From a checkpoint of a small CTC audio transcriber: 3.16M parameters.
Rows from block 5, named by matrix and row number. Each number is 128 + 24 x the weight over its row's rms, rounded and kept within 0 to 255. All counts start at 0. After the name is the row's rms in percent of the matrix's.
# weight_hh_l0: LSTM recurrent weights (gates i, f, g, o stacked) (model.rnn.1.rnn.weight_hh_l0, 1024x256), inputs 128-255
weight_hh_l0.330 104 [121 119  82 127 116 164 123 155 135 139  86  96 123 148 158 102 132 153 121 114 120 140 140 114  84  87 159 149 109 134 104 151 104 139 105 113 109  99  81 139 134 172 116 121 135 116 138 175 143 121  92 116 158 146  86  87 130  87 151 117 128 141 120 112 137 131 117 117 140 142 165 163 105 116 123 142 159 151 135 153 104 118 173  83 137  89 151 115 100 149 110  97 133  97 105 153 122 152 110 130 125 180 150 162 152 154  84 123 117 123 161 125  82 113 152 134 115 123 156  85 141 148 118 148 124 151  92 160]
weight_hh_l0.331 111 [103 122 148 111 132 143 134 113 140 128 156 117  88  86  85  87 182 108 122 125 112 142 121 108 151 127 141 116 147 169 145 145 100 136 143 131 102 135 146 162 169  95 159 145  87 114 148  98 119 139 169 136 113 140 132 158 144 131 111 107 157  89 157 125 108 142 156  85 120 119  86 144 108 122 136 106 110 137 106 119 120 121  88 127 132 159 134 117 114 104 118 116 158 101 108 136 127 121 155  84 139 139 155 115 110 110 133 149 137  90 125  89 162 142 160 147 102 124 101 181 131 135 115 112 144 116 136  81]
weight_hh_l0.332 096 [105 162 126 136 153 150 114 135 129 121 106 118 158 128 105  67 100  96 126 121 117 100  92 100 152 172 148 129 162 142 121 116 121 111 120 128 171 115 159 112 115  95 165 112 123 142  94 115 147 118 160 133 113 160 129 151  81 120 137 125 148 125 152 124 104 149 110 151  99 135 188 155 169 142 110 134  89  96  90 151 144 124  85 125 104 162 155 158 109 144 157 120 136 109 135 116 115 160 139 146 123  98 127  91 162 108 121 118 141 126 155 153 127 118 164 107 140 175 167 112 140 113 103 129  97 147 154 142]
weight_hh_l0.333 105 [117 150  88 134 113 161 147  81 146 144  88 158 159 127 117 147 141  85 100 134 120 121 132 116 101 112 123 130 107 104 147 109 133 140 107 106 182 143 115 150 121 101 144  93 105 146  88 118 154  92 150 143  88  94 137 187 156 136 159 148 139 144 103 183 119 141 118 143 131 106 128  90 141 113 108 127 176 146 158 143 133 168 134 107 135 102 170 132  92 145 145  91 121 124 124  90  99 146 152 112 119  91 132 137 127 123 148 156 144  72 114 103 132 119 146  96 147 180 121 152 152 168 126 145 154 121 115 157]
weight_hh_l0.334 096 [121 141 177 105 125 177 148  95 141 106 128 121 100 142  75 140 167  94 167 125 111 141 105  84 132 133 122 174 101 109 133 121 125 154 117  88 132 160 114 125 133  90 112 104 145 113 129 121 183 138 106 145  77 100  73 153 122 141 129 144 135 114  95 109 146 170 162 101 127 150 149  87 109 102 164 131 117 132 122 147 110  95  92 143 137 136 169 162 114 100 150 101 103 146 167 148  93 145 133 152 139  62 166 121  92 157 122 121 139 113 155 107 110 163 122 119 118 155  88 151 128 115  98 143 144  82 131 106]
weight_hh_l0.335 102 [102 123  90 130  88 115 140 109 111  79 133  85 144 139  97 111 159 141 124 158 145 104 107 101 131 140 112 105 109 152  90 122 127 100 111 124 160 164 102 114 150 175  81 148 163 151 147 150 118 119  95 146 107  94 106 145 130 127 139 148 119 113 110 118 115 138 159 100 175 133 156 114  98  97 105 166  89 129 147 138 136 154 124 109 133 169  95 127 132 133 131 181 146 124 137 100 120  66 114 134 129 132 149 166 123 164 137 161 175  91  97  81  81 143 122 130 154 144 137 173 100 109 120 144 115 151 144 150]
weight_hh_l0.336 126 [102 138 157 108 148 155 127  78 129 102 152 129 109 110 105 110 186 131 156  98  99 104 141 113 137 118 103 172 116 150 150 110 128 133  90 151 137 142 126 167 156 124 108  93 138 133 134  97 115 104 146 110  71  92 111 173 125 134  97 124 123  99 129  90  99 134 152 110 119 117 100 104 138  84 167  82 151 168 104 110 112 124 144 145 108 148 139 115  98 158 128 160 125 110 136 105 142  94 120 114 127  90 165 108 147 159 124 153 145  79 124 111 170 117 115 133 110 156 143 206 127 158 130 129 125 138 129 126]
weight_hh_l0.337 096 [ 97 149 125 111 151 143 132 113 101 120 169 142 127 108 117 140 139 118 128 112 135 115 121  74 126 165 155 120 157 119 154 144 104 132 116 105  80  94 149 144 149 135 145 137 126 127  99  78 150 136 123  98 117 103 150 118 117  93 134 123  94 145 123 117  85 135 115 116 109 147 119  78 146 149 111 105 126 125  91  94 115  75  96 135 108 155 150 121 115 153 148 159 138 134 119 154 141 148 170 161 143 151 105 117 108 131 164 136 144 164  80 160 136 129 116 128 159 115 109 138 145 100 151 137 128 135 107 103]
weight_hh_l0.338 103 [158 116 127 134 115 127 175 156 169  96  93 112 116 173 139 157 152 147  84 116 160 120 137 125 108 137 128 109 171 101 107 127 137 115 132 118 165 146 146 103 109 130 110 158 161 130 136 148 170 141  89 167 104 160 164 123 140 137 166 171 126 160 106 112 117  86 151 131 126 126 143 106  90 115 132 150 161 105 125 116 167 177 137 126 108 107 109  99 137 152  94  71 122 148 153 133 135 156 137 103 143 149  97 136 110 119 155  95 102  93 158 105  95 126 104 159 136 128 148  85  90 112 166 107 153 166 120 115]
weight_hh_l0.339 103 [165 137 117 153 134 146 118 140 117 122  95 147 127 144 145 125 158  53 126 135 178 152 167 108 118 103 158 125 109 123 141 177 138 155  88 124 128 105 102 144 122 134 139 141 107 115 143 153 134 107 137 135 161 155 116 151 105  95 170 140 124 111 129 159 154 118 121 140 178 110 114 137  71 100 105 125 101 132 174 147 130 112 115  90 108  94 135 116 127 100  88 152  97 139 136 175 167 144 101 163 135 163 149 153 124 160 139  98 126 111 132 137 116  82 137 140  96 102 157 142 146  99 158 127 130 168 125 130]
weight_hh_l0.340 088 [137 158 158 105 132  85 162 141 129  94 100 139 144 138  83 111 108  84 113 185 129 149  83  64 106 157 158 170 101 148 112 158 142 155 147 157 139 137 129 122 124 153 122 133 120  98 160 134 159 151 114 156 108  93  92 169 131 114 116 159 120  93 112  99  95 140 113 163 138 121 148 119  93 122 122  99 112  85 149 108  96 141  99 158 117 157 147 113 123 148 179 123 149 152 161 114 113 147 131  95 138 147 121 148  71 154 154 135  91 112 121 135 143 163 130 104 170 145 111 125 135 107 125 149 129 131 136 129]
weight_hh_l0.341 097 [118 124 159  91 156 134  88 148 110 156 114 138 113 168 137 163 100 126 149 154 148 148  79 105 167 105 168 139 133  95 111 127 131  85  70 129 110 115 183 101 126 105 159 150 139  95 137  84  83 118 105 165 125 126 112 158 117 125  95 110 154  96 107 166 140 139 159 151 133 138 101 142  97 114 131 142 102 131 150 144 150 117  95 127 110 179 156 167 115 134 120 164 153 144 141 136 157 120 136 130 145 134 152 137 110 152  99 110  60 148 118 141  88 131 126 101 120 103  84 149 132 145  94  99 104 115 132 127]
weight_hh_l0.342 099 [133 140 163 156  90 134 144 130 165 120 140 136 168 108 166 143 129  75  94 152 160 106 102 136 140 146  93 171 127 126 104 139 165 149 152  76 157 108 121 122 108 109 103 139 131 164 113 112 155 113 147 114 124 130  82 154 157 132 145 166 116 160 137 148 121 108 141 151 152 147  87 157 105 108 130 103 177 117 142 132 109 116 125 105 127 109 182 107 124 136 123 126 148 152 119  81 137 142 151 113 103 112 107 128 140 116 124 113 131 129  91 159 162 127 138 123 145 161 168 177 160  96 123 101 126 100 133  96]
weight_hh_l0.343 091 [113 113 169 113 109  98 111 156 122 120 162 113 136 172 122 148 133  86 126 126 138 104 105 165 104 129 154 154 105 142 105 115 160 102 125 117 115 135 115 117 114 138 106 115 102 110 133 135 119 120 113 161 167 103  89 137 138 100 103 145 120 133 157 118 137 106 148 162 141 123 104 101 117 152 153 162 112 123 152 137 132 112 108 127 103 150 151 123 145 100  98 161 128 129  99 156 121 171 125 105  94 118  96 155 115 120 151 153 122 154 137 157 172 111 136 103  93 101 130 105 128 104 102 140  92 132 123 121]
weight_hh_l0.344 097 [102  66  98 130  88 135 142 124 117  77 119  91  99 127 132 158 145  93  97 130 177 126 163 161  90 154 103 168 119 123 105 152 138 104 141 138 151 129  93 125 133 105 100 163 110 166 143 122 141 111  85 150 133 163 118 119 110 131 106 161 141 110 109 115 135 107 157 148 119 121 114 100  97 115 130 168 108 136 147 147 120 111 103 121 137 125 172  88 112  68  99 158 106 110 116 115 110 179 147 126  99 146 118 129 144 132 126 114 157 135 121 129 109 131  95 124 155 113 141 117  97 130 176 102 156 148 156 138]
weight_hh_l0.345 095 [100 165 110 160 135 146 111 156 122 134 157  78 110 120 172 128 133  83 105 143 141  85 157 119 105 117 121 147  90 151 149  99 135  77  93 106 101 109 128 109 127 114  80 121 121  97 135 162 135 114 103 125 107  97 125 108 135 128 133 104  69 155 103  97 143 142 111 149 158 132 134  85 143 153 157  86 123 154 137 159 144 111  95 107 104 151 157  87 103 147  90 111 146 125 101 169 151 141 144 131  97 110 140 166 145 143 113 133  83 150 108 104 149 125 119 113 119 150 138 106 141  84 153  92 127 132 139 152]
weight_hh_l0.346 091 [126 136 159 163 143 176 123 146 112 170 165 154 146 118 148  81 128 121 110 163 109  93  93  92 152 108 137 114 110 100 121 156 110 125 131  94 169 150 188 145 148  82 131 109 137 112 148 135 107 134 152 143 138 120 109 112 138 112 162 114  85  87 110 148  98 118 114 122 133 108 128 133 133 113 106 123 172  86  84  74 158  91  99 114 145 123 113 149  76 127 116 116 139 115 123 154 154 121 114 105 115 114 102  92 115 124 109 141 135 153  91 130 133  93 168 142  84 105 142 124 117 129 137 122  86 150 159  94]
weight_hh_l0.347 094 [139 113 112 128 110 147 150  94 154 147 141 125 101 110  87 102 114  96 148 120 108  70 136  87 164 161  87 138 101 106 132 108  96 137 111 112 108 108 166 122 111 112 139 101 131 102  95 102 166 112 143 101  88 133 157 175 124 154  88 118 112 148 152 129  85 152 179 137 114 168 111  95 109 151 133 113 139 170 104 145 117 144 124 164 143 161 123 123 118 115 158 120 160 138 143 129 155  91 147 167  93 123 119 104 124 141 101 169 142 143 129 117 121 144  94 160 129 178 155 113 157 102 134 140  97 127 130 105]
weight_hh_l0.348 100 [ 87 102 152  99 152  78  84 108 137 118 110 109 121  86 124 155 170 129 126 135 110 159 132  83 119 155 156 152 107 123 115  94 115 130 156 118 148 130 144 118 123 117 140  76 132  71 148 154  54 116 131 148 134 136 151  84 153 107 122 121 103 121 126 156 148 125  96  87 110 147 153 177 130 133 127 142  92 113 144 148 148 116 107 113 117 156 128 125 135 137 150 176 131 105 146 151  97  80 125 147 123 103 109 133 143 121 159 149 154 143 117 133 131 129 104 101 106 124 143 156 127 122 103 151 113 120 161 142]
weight_hh_l0.349 111 [157 149 125 102 129 175 157 126 109 103 123 150 137 124 139 100 146 119 164 127 134 109 122 150 158 146 112 129 162 165 131 144 127  84 117 162 126 150 137 170 155 116 127 101 101 116 131  78 149 124 159 113 106 124  87 180 136 142 111 137 153 124 132 131  95 127 113 115  93 159  94 130 131 102 113 138 124 150 107 121 103 131  98 125 126 128 152 141  92 149 120 142 141  75 142 128 104 107 156 136 136 111 166 138 133  95 116 145 124 123 111  93 163 160 161 137 139 141  74 194 148 165 114 148 140 141 155 109]
weight_hh_l0.350 090 [109 150 120 126 149 143  92 116 163 101 114 151 136 129 110 125 100  70 132 123  95 110 157  76 106 118 103 100 146 107 151  80 144 144 132  98 130 170 125 136 133 146 101  82 107 107 159  87 108 115  90 170 126  89 136 147 102 156  88  97  93 114 148 182 114 135 158 124 131 160  93 102 139 164 114 158 127 107 127 144 146 153 111 111 100 160 145 115  92  92 144 125 140 165 128 161 115 131 148 115 140 138 107 133 126 105 132 139 128 157 107 166 146 149 100 102  98 127 143 148 156 113 127  99 105 127 134 149]
weight_hh_l0.351 155 [151  94 131 159 120 135 165 117 173 118  85 107 158 142 156 137 146 114 128 145 104 112 152 103 118 115 130 146  99 100 104 148 116 152 138 121 165 127  90 111 109 181 102 135 155 128  95 154 142  84  98 108 147 121 143 131 160  97 140 158 135 142 106 146 167  92 126 147 169  97 111 143 162 110 105 131 152 121 173 113 128 154 117  84 144 134 138  74  93 159  81 118 105 121 112 104 154 162 105 125 105 136 167 141 113 156 155 134 143 106 130 131 143 112 115  88 141 128 168 124  73  93 131 163 144 160 135 134]
weight_hh_l0.352 094 [ 98 155 138 110 144 126 113 102 124 120 158 145 138 111 128 101  70 154 187 104 115 137 116 134 129 127 116 116 151 157 139 152 171 154 158 161  94 136 121 122 130 135 150 140 127 135 154 129 119 152 134 125 108 136 136 176 108 119 149 141 150 141 134 152 129 140 126 122  82 158 105 128 106 199 148 148  98 152  89 138  83  83  88 139 120 168 131 122 102 154 144 117 125 174  98 159  94 161 112 112 160 101 100 152 100 150 123 104 147 114 102 165 104 120 149 117 135 165  86 163 163 147 134 158  94 113 126 142]
weight_hh_l0.353 091 [ 90 109 127 146 121 108 133 171 122  80  94  67 130 150 141 110 143 142 124 162 123 113 129 125 133 148 103 158 143 147 158 136 130 110 161 156 120 131  96 133 106 110 132 133 118  85 120 104 110 175 128  98 121  97  99 171 160 104 111  99  86 127 106 105 134 172 121 129 146 143 141 122  82 150 149 140 174 143 103  97 119 116 104 165 129 120 150 149 105  97 146 149 126  94 113 127 103 139 135 123 121 122 146  97 112 110 112 140 111 112  91 147 155 143 146 111  68 123 145 132  93 121 166 163 119 133 134 129]
weight_hh_l0.354 098 [107 112 132  96  97 105 127 156 117  83 174 138 153 119 125 155  79 146 149 129 155 141 112 118 109 148 136 118  93 167 164 149 144 100 104 161 106 126 159 108 130 154 152  97 110 176 171 107 125 174 123 168 145 143 129 123 150 138  82 114 143  97 116 166  97 109 123 123  94 132 141  84  95 193 141 113 112 133  99 155  98 138 128 139 146 147 119 125 133 124 156 107 161 123 152 126 149 172 106 116 168 153 129 113 132 142 168  79  99 160 149 102 126 161 141 132 139 153  89  95 121 163 103 124 134 149 137 153]
weight_hh_l0.355 096 [ 77 115 165 116 106  82 146 154 136 141 160 156  94 134 120 132 126 106 125  99  98 132 161 103 130 109 146  80  94 173 150 111 136 108 109 133 108 108 149 141 125 117 131 138  89 110 157 143 144 172 104 120 102 155 161 136 108 134  97 102 147 137 148 155  91 164 138 103 124 171 110  82  92 142 108 136 128  97  89 104  90  91 144 126 135 111 111 149 113 140 104 130 148 109 148 116 132  98 161 155 131 162 126 123 181 106 110  92 116 120  91  89 102 135  81 156 102 113 114  97 131  99  98 112 102 158 143  89]
weight_hh_l0.356 087 [117 159 129 110 150 129 173 149 130 122 131 102 107 112 110 131 153  99 108 134 110 148 113 154  88 146 136 112 102 122 153  86  99 125 124 146 142 134 130 147 116 118 121 149 105 110 118 124 129 102 160 146  85 104 160 134 103 133  91  98 124  92 143 132 160 131 139 139 108 148 134 102 162  81  94 129 169  90 137 137  92 188 115 103 101 140 112 123 138 116 103 127 124 133 108 141 122 149 133 114 112 154 100 166 114 127 134 145 148 101 159 177 124 145 168 154 169 107 183 134 121 171 103  80  96 113 114 140]
weight_hh_l0.357 089 [113 155 159 120 153 101 109 101 148  95 107  90 105 116 127 117 135 115 111 110 148  82 109 107 122 132 110 104 164 155 115 125 157  98 157 109 118 153 180 174 165 149 138 160 138 166 142 142 145 165 146 169 115 121 134 160 149 113 146 113 110 145 117 105 128 165  94 137 145 106 141 134 154 135 110  95 129 141  92 128 113  82  80 113 113 111 110 132 100 160 150 114 175 104 103 163  80 124 141 113 129 149 131 107 139  99 165 134 149 117 143  86 149 167 158 125 138 107 128 131  87 155 103 113 159 113 134 122]
weight_hh_l0.358 086 [ 97 103 147 125 100  81 103 114 124 118 157 140 113 129  94 164 139  75 167 149  90 139 164 121 163  88  72 169  91 100 162 138 138 106 147 110 138 157 108 120  99 123 112 123 122 135 126 147 151 166 142 127 107 151  95 165 128 106 156 110 146  94  91 133 132 135 138 106 159 159 139 123 147 119 149 132 151  95 156 126 143 153 112 130 130 101 130 119 130  93 142 123  94 133 173 149 144 111  89 130 151 116 143 126 111 158 106 109 176 122 142 121 116 173  96 160 171 147 101 123 114 123 125  83  95  99 133 154]
weight_hh_l0.359 178 [158  83 108 168  98 136 161 105 163 120 108 119 156 139 121 129 140 139  94 131 130 119 135 129 100  85 166 142 128 121 101 156 112 123 137 110 146  89  92  70  93 148 124 150 161 114  76 173 147 120  98  95 165 138 114 150 129 119 160 151 123 164 112 156 182  96  99 139 157 111 155 136 120  97 138 128 171 131 158 148 134 142 169  80 152  99 132 105 113 169 118 118  87 138 134 121 136 123  93 137 137 141 150 133 131 165 138 110 147 114 125 129 117  91 129 134 163 136 158 115 113  82 170 101 167 142 104 121]
weight_hh_l0.360 092 [125 105 141 132 123 102 124 161 145 151 145  95 136 131 103 158 121  91 146 128 104 150 126 161  96 140  68 118 140  83 117 168  96  78 106  87 158 148  95 113 145  96 135 110 100 166 148 144 157 160 115 120 149 119  99  88 109 125 161 139 117 127  97 152 109 116 123 101 100 137 144 100  85 136 119 156 154 119 158 130 125 151 113 103 144 140 117 117 168 152 128 105 104 137 141 111 161 117 148 171  83 133  82 146 115 153 138 144 157  97 113 145 127  96 156  99 148 133 130  96 119 141 115 105 106 121 131 128]
weight_hh_l0.361 101 [122 108 136 126 106 106 127 128 124  72  96  82 119 135 121 135 157 104 111 137  95  78 118 123  75 120 142 123 101 142 131 109 134 121  96 103 103  90 132  95 104 113  93 126 111 103 154 170  86 127 127 107 109 102  95  93 149  96 115 165 131 150  99  87 108  83 136 103 149 159 146  90 102  92 147 125 123 139 110  94 102 140 174 114 127 146 139 107  97 107  98 153 104 145 113 127 105 167  95 129  81 145 123 106 128 167 145 126 137  91 149 142 119 100 107 146 141 158 160 126 114  83 116 136 152 152 136 131]
weight_hh_l0.362 106 [108 107 157 129 126 122  72 168 101 110 117 122 106 142 140 109 105  95 138 134 139 131  97 124 128  87  83 177  96 119 101 111 136 124 145 115 118 128  99  97 136 156  90 151 151 172 140  93  77 104  94 102 137 116 133 134 112 119 106 116 136 155  96 141 139  98 161 139 130 168 135  99 140 116 123 103 158 134 147 141 121 171 147 102 147 169 116 152 181 128 132 167 117 134 142 164 110 127 101 114 139 121 109 151 146 139 139  76 204 149  91 134 130 130  69 140 164 157 165 102 136 122 162  94 139 142 102 109]
weight_hh_l0.363 094 [145 140 141 162 126 137 152 140 141 106 133 153 112 106 106 128  95  97 124 141 125 134  94 122  99 171 155 130 136 122 179 172 134 113 136 109 116 135 126 110 139  90 130 147 121 140 106 133 148 122 127 100 143 103 157 142 167 151 116 109 160  93 101 142  78 168 113 123 112 118 131 131  97 160 113 125 164 167 138 152 130  75  69 131  95 147 143 162 114 129 175 125 168 101 162 157 137 161 138 122 139 153  91 152 127 161  97 169  97 121 114 123 107 129 101  95  98 169  89 136 129 129  95 143 134  85 135 141]
weight_hh_l0.364 093 [ 96 124 102  97 160 129 107  95 109  75  93 140 118 118 153 126 138 120 149  95 110 113 117 103 149 102 104 142 101 106 121 119 119 125 137 132 105 164  94 124 107 151 117 123 153 111 123  87 192 175 101 120 132  86 151 170 161 129 119 160  95 132 146 135 141 121 141 152 137 167 109 144 129 153 147 108 138 122 102 166 108 173 152 152 117 136  99 109 160 146 158 175 137 152  92 116 113  87 159 144 109  99 144 113 139 165  96 156 164 158 119 167 144 143  84 129 136 137 125 134 103 120 106  89 147 104  92 149]
weight_hh_l0.365 092 [ 98  97  90 137 155 110 154  96 150 108 124 134 156 125 139 137 129 149 103 121 109 146 149 147 160 139 143 156 129 139 120 124  99 163 156  95 110  96 135 134 122 145 142 124 153  94  97 102 162 115 128 107 127  90  94 146 107 137 134  98 128 135 162 135 139 109 146 159 110  89 149 166 138 173 133 136 130 117 147 155 153 123 141  95 105  98 187 105  97 145 114  98 127 141 137  90  79 131 160  92 125 103 140 138 132 120 112  85 108 155 120 133 141 134 130 117 116 133 140 133 109 112  97 121 118 104 136 129]
weight_hh_l0.366 088 [129 125 126 126 102 101 133 121 117 164 114 162 127 129 130 125 131 131  94  94 107 141 158  47 130 148  92 114  99 105 160 100 167 175 152 118 100 161 131 131 111 162  92  92 110 139 145  85 144 112 135 164 149 126 144 107 159 115 145 107  74 118  91 107 119 163 152 158 124 117 166 110 116 121 142 117 139 108 128 121 113 124 166 164 131 116 131 171 130 143 163 166  97 172  96 130 137  89 105 159  90 135 121  91 101 113 135 134 144 108 142 140 140 126 168 111 101  99 115 117 124 169  91 158 129 154 143  91]
weight_hh_l0.367 122 [153 133 121 115 147 156 165  85 129 151  94 122 164  97  95 168 201 119 128 145 145 139 125 144 154 128 150 158 154 160 127 138 114 140  92 108 152 103 117 134 120 117 137  89 148 127 122 154 121 109 124 141 119  74 114 175 141 150 162 128 132 133 114 131 113 144 147 147 149 121 118 128 122 108 137 124 109 179 108 145 119 112 136 126 130 148 130  99  74 112 137 127 126 136 116 109 142 134 129 114 110  85 136 164 146 143 137 128 147  95 149 137 148 130 135 152 121 153 150 215 159 128 116 151 135 140 155 151]
weight_hh_l0.368 105 [107 160 142 100 151 111  87  95 134 105 133 127 149 107 147 104 160 112 123 150 100 128 153 121 161 120  97 155  85 110 130 103 116 157 166 113 138 118 151 153 151 102 137 102 147 152 127 127 127 117 177 104  90 102 112 139 168 123  93 133 162 157 128 131  98 134 160 101  96 146  81 102 167 139 146 159 147 118 103 158 123 118  98 149 115 165 164 155 137 146 167 108 106 163 130 132  95 120 170 126 118 149 110 138 123 150 136 109 190 116 133 107 144 117 166 115 117 146 130 131 109 138 142 115 120 131 113  98]
weight_hh_l0.369 115 [ 89 124 127 137 135  84  97 154  93 105 145 131 127 112 158 116 111 115 140 149 132 125 114 138 117 160 107 123  98 114 154  86 152 114 161 132  96 112 132 105 103  95 108 132 136 125 125 109 101 123 110 102 131 138 129 100 142 134  95  79 100  87 135 111 120 142 129 151 103 182 139 130 133 147 116 135  97 115  95 124 133 133  79 170 138 164  92 112 153 142 149 119 118 144 138 143 110  75 167 125 121 137 124  95 177  76 151 132 100 165 120 173 142 120 112 101 118 153 135 155 132 130 112 151  99  70 138 120]
weight_hh_l0.370 096 [142 108 137 102 130 119 133 132 143  97 126 161 153  82 108  97  92  87 126 120 144 106 109 130 140 143 143 145 139 123 137 124 142 145 149  80 122  97 169 131 106 153 139 116 120  99 156  87 143 109 145 104 127 116 121 116 160 146 130  80 116  82 166 132 142 128 129 128 151 152 107 107 110 154 153  90  92 164  88 164 144 116 114 115 126 144 120 165 121 132 107 133 153 130 141 130 136 150 133 137  88 109 176 116 139  79 149 130 111 126 158 172  80 111 138 145 103 110 108 147 112 127 119 150 135 118 173 135]
weight_hh_l0.371 102 [102 158 106  72 126 115 115 135 108 110 156 143 100  93 120 116 181 145 117 137 152 139 136 122 161 156 138 153 122 150 114 102 122 113 103 177 142 124 168 114 136  93 156  96  90 104 114 131  86 171 118 119 151 102 160 131 102 159  89 118 129 118 112 161  97 165 133 138 109 165 121 135 180 111 103  96 144 119 122  59 150 118 130 122 104  91  94 157 122 133 152 134 157 137 174 152 113 139 160 158 157 105 135 123 116 107 116 136  99 162 132 109 103 157 125 106 109 117 117 100 135 146 153 106  94 157 131 144]
weight_hh_l0.372 099 [135 150 103 103 135 102 131 111 105 161 135 108 151 158 117 105  89  91 117 148 150 132 129 103 172 155 123 109 114 120 142  97 140 144 100 135 174  96 124 114 107 162 149 113  89 145 162  77 119 160  99 101 139 110 141  89 133 130 159 119 154 108 132 147 106 116 110 125 100 109 148 151 105 149 124 114 129 116 110 165 145 147 117 165 118 130 131 148 131 118 171 123 167 169 151 152 113 119 120 140 132 155  83 114 121 137 108 101  75 160 126 145 108  97 172 128 104 116 138 154 120 135  95 166 151 161 149 125]
weight_hh_l0.373 097 [156 115 123 103 125 127 167 131 166 124 131 149 139 134 143 134 137  95  90 176 143 134 170  96  91  94 106 152 161 127 126 141 142  76 130 128 159 109 111 130  98 125  90 118 115 179 146 163 145 135  84 127 138 192 153  83 131 118 169 153  78 120 145 131 140 125 137 150 150 107 138 115 172 107 127  94 136 147 163 144 160 157 119 103 114 130  75 147 158 102 145 164 115 147 116 136 151 174 133 138 123 151 148 151 108 140  91 111 100 126 167 113  77 136 141  84 166 162 110 103  89 107 123 104 157 145 126 133]
weight_hh_l0.374 095 [146 151 167  90 121 113 148 155 163 108 177 119 117 186 112  97  82 128 145 121 154 152 138  68  91 100 109 102 110 107 101 106 141 130 109 119 129 167 114 128  99 128 116 108 137 158 118 130 152 133 174 164 103 156 130 144 112 104 136  98 137  88 128 111 112 120 121 122 118 122 121 126 104 118 161 145 109 150 127 151 142 125 157 152 140 123 134 104 209 170 165 148 158 107 146 131  97 112 161 115 128 129 128 121 113 149 116 111 169 149 135 128 112 159  94  92 167 126 145  99 151 116  99  75 164  98 114 146]
weight_hh_l0.375 108 [153 112 115 157  74 131 149 109 106 110 136 143 134 110 112  90 125 145 132 156 147 139 131  90  96  83 107 160  98 126 155 167 114  95 135 121 121 132 101 113 124 116 137 131 108 144 142 140 155  92 128 102 119 122 112 102 137 139 140 156  91 112  88  84 161 115 145 133 117 120 134 138 110 107 140 107 144 125 139 134 135 159 127  88 136 158 104  80 135 152 102  92  90 108 116 128 182 108  82 135  99 133 153 165 142 130 121 143 137 106 102 117  81 141  99 100 161 145 194 137  96 118 139 132 137 123 107 148]
weight_hh_l0.376 104 [ 90  99 154 130 161  96 148 117  99 141 134 116 120 127 111 106 189 145 142 140 105 128 150  71 122 134 141  79 118 121 122 156 117 117 131 164 115 110  92 145 109 132  94 135 116 108 120 138 153 152 104 144 135 140 138 113 107 111 114 107 137 141 118 160 152 143 144  96 125 165 140 108 152 136 107 120 103 117 156 120 122 176 145 125 121 147 129 118 125 127  86 116 127 110 127 138 133 153  95 168 147 155 131 135  89 118 101 167  70 120 158 121 125 103 135 122  83 160  98  68 139  98 179 125 135 154 144 183]
weight_hh_l0.377 162 [148  97 127 172 114 128 146 136 114 137  97 102 141 143 123 113 138 163 112 152 120 122 175 168 100  78 129 144 101 130  93 160 111 144 124 128 136 124  96  98 113 144 139 106 159  88 116 154 144 101 116 102 156 151 129 122 147 114 155 147 141 137 123 151 150  88  80 121 156 122 128 142 161 113 102 141 162 115 178 140 143 140 171 102 159 111 148  94 117 154 120  92  99  99 134 124 112 145  96 155 114 154 155 153 115 154 142 119 134  80 132 138 125 104 156 152 173 127 149 136 105 114 136 129 146 149 107 125]
weight_hh_l0.378 100 [158 111 133 145 121 164 164  99 120 140 135 118 114 129 122 131  99 129 154 154 148 118 126 119 116 117 128 178 148 142 188 117 162 156 170  99 134 147 166 129 112 118 128 104 158 114  88 106 111  83 148 113 107 119 124 173 155 156 102 165 167 130 116 100  99 155 178 128 147 137 148 107 107 126 135 133 126 125  86 108 102 120 141 161 105 148 142 124  90  99 140  74  87 117 108  62 122 112 130 149 149 106 182 114 119 125  94 128 184 137 154 155 119 150 165  99 155 183 120 148 175 118 116 115 145 111 141 153]
weight_hh_l0.379 092 [126 120 105 100 102  94 124 145 177 134 110  75 106 108 147 151 161 108 116 123 115 148 142 130 101 135 114  77  83 151 117 125 147 131 115  98 123  89 118 124 121 150 100 112 148 155 147 152 133 159 141 132  97  97 119  95 147 153 127 127 101 134 131 163 159 118 119 105 163 130 101 130  92 137 146 123 101 160 130 147 142 102 146 157  91 104 153 160 161 107 138 159 116 190 137 166 141 122  97 152 117 120  71 153 110 129 147 129 148 115 121 119  90 154 107 116 105 104 140 114 100 100 124 121 146 119 113 151]
weight_hh_l0.380 109 [122 103 142 153 113 153 109 106 158 117 135 101 127 113 111  96 157 144  91 159 136 164 105 178  91 109 105 142 123 113  90 131 112 168 144 141 102 129  96 125 124 140  98 152 128 144 144 157 177  98 148 123 135 150 138 122 139 129 124 170 166 153  76  92 131 133  88 123 113 139 121 150 156 124 146  76 157 133 173 127 148 124 121 112 158 138 163 127  97 141  91 125 110 101 120 144 152 119 104 165 105 123 150 142 100 103 130 129 108  88 138 155  92 117  92 135 104 150 161 143  96 118 125 111 176 122 110 152]
weight_hh_l0.381 109 [143 144 127 151 102 158 157 135 128 117  99  83 166 159  96 129 100 143  97 156 152 115 148  92  95  93 144 175 118 104 129  82 115 115 146 104 162 120  93 142 109 134 141 129 128 170 121 141 163 116 112 154 137  78 117 112 134 132 135 109 104 124 139 112 164 104  84 118 151 153 110 148 162  90 164 143 156 112 136  90 164 152 110 147 161 105 114  86  82 135 126  59 134 154  96 117 164 146  93 163 108 126 115 145 101 161 112 169 134 145 133 146 145 133 144 106 151 113 110 137 127 141 151 163 143 166 109 151]
weight_hh_l0.382 113 [116 113 107 141  95 113 155 127 164 104 132 122 132 116 121  73 139  97 148 124 138 166 116  98 128 107 138 154 137 144 134 134 165 152 156  94 172 105 149 110 129  97 144 151 121  76  85 170 118  93 147 103 109 137 168 146 107 133 147 129 157 126 141 155 143 118 131 103 148 143 190 125 172 119 104  81 162 127 154 135 138  89 148 147 164  79 148 142 126 160  93 137 138 142 125 112 156 113 138 145 126 153 121 117 153 145  95 151 168 118 128 122 126  99 160  99 148 161 138 109 104 111 112 103 117 124 136 124]
weight_hh_l0.383 095 [118  98 112  91 106 113  97 140 144 139 131 128  98 121 128 150  97 150  97 126 139 118 113  98 168 146 143 165 168 115 122  89 101 148  89 116 121 156 139 155 134 135 137 102 123 136 168  98  77 114 142 126 122  95 133 151 150 125 112 124 100 144 170 124 111 172 114  95 144 147 133 128 152 125 163 100 123 138 123 101 148 108 137 155 142 169 161  98 117 156 156 103 152 100 145  89 108 160 147 105 162  79 157 109 169 149 147 174 127 151 144 162  84 172  91 119 137 145 113 134 113 176 115 143 137 117 156 135]
weight_hh_l0.384 092 [102 123 164 154 103  87 142 131  90 149 100 122  94 123 186 103 168 130 120 126 126 110 127  90 100 105 128 163 112 147 135 157  96 100  99 119 146 126 111 136  90  98 118  93 152 109 118  98 159 147  97  99  89 113 131 104 156 117 156 120  90 153 134 118 115 154 113 118 122 141 115 142 135  91 170 116 114 134 143 130  74 142 136 166  92 157 132 146 150 128 100 138 139 145 152 147  91  87 122 110 102 107 145 113 146 156 114 136 120 116 101  97 165 139 158 131 124  93 134 158  91 113 125 140  98 131 140 142]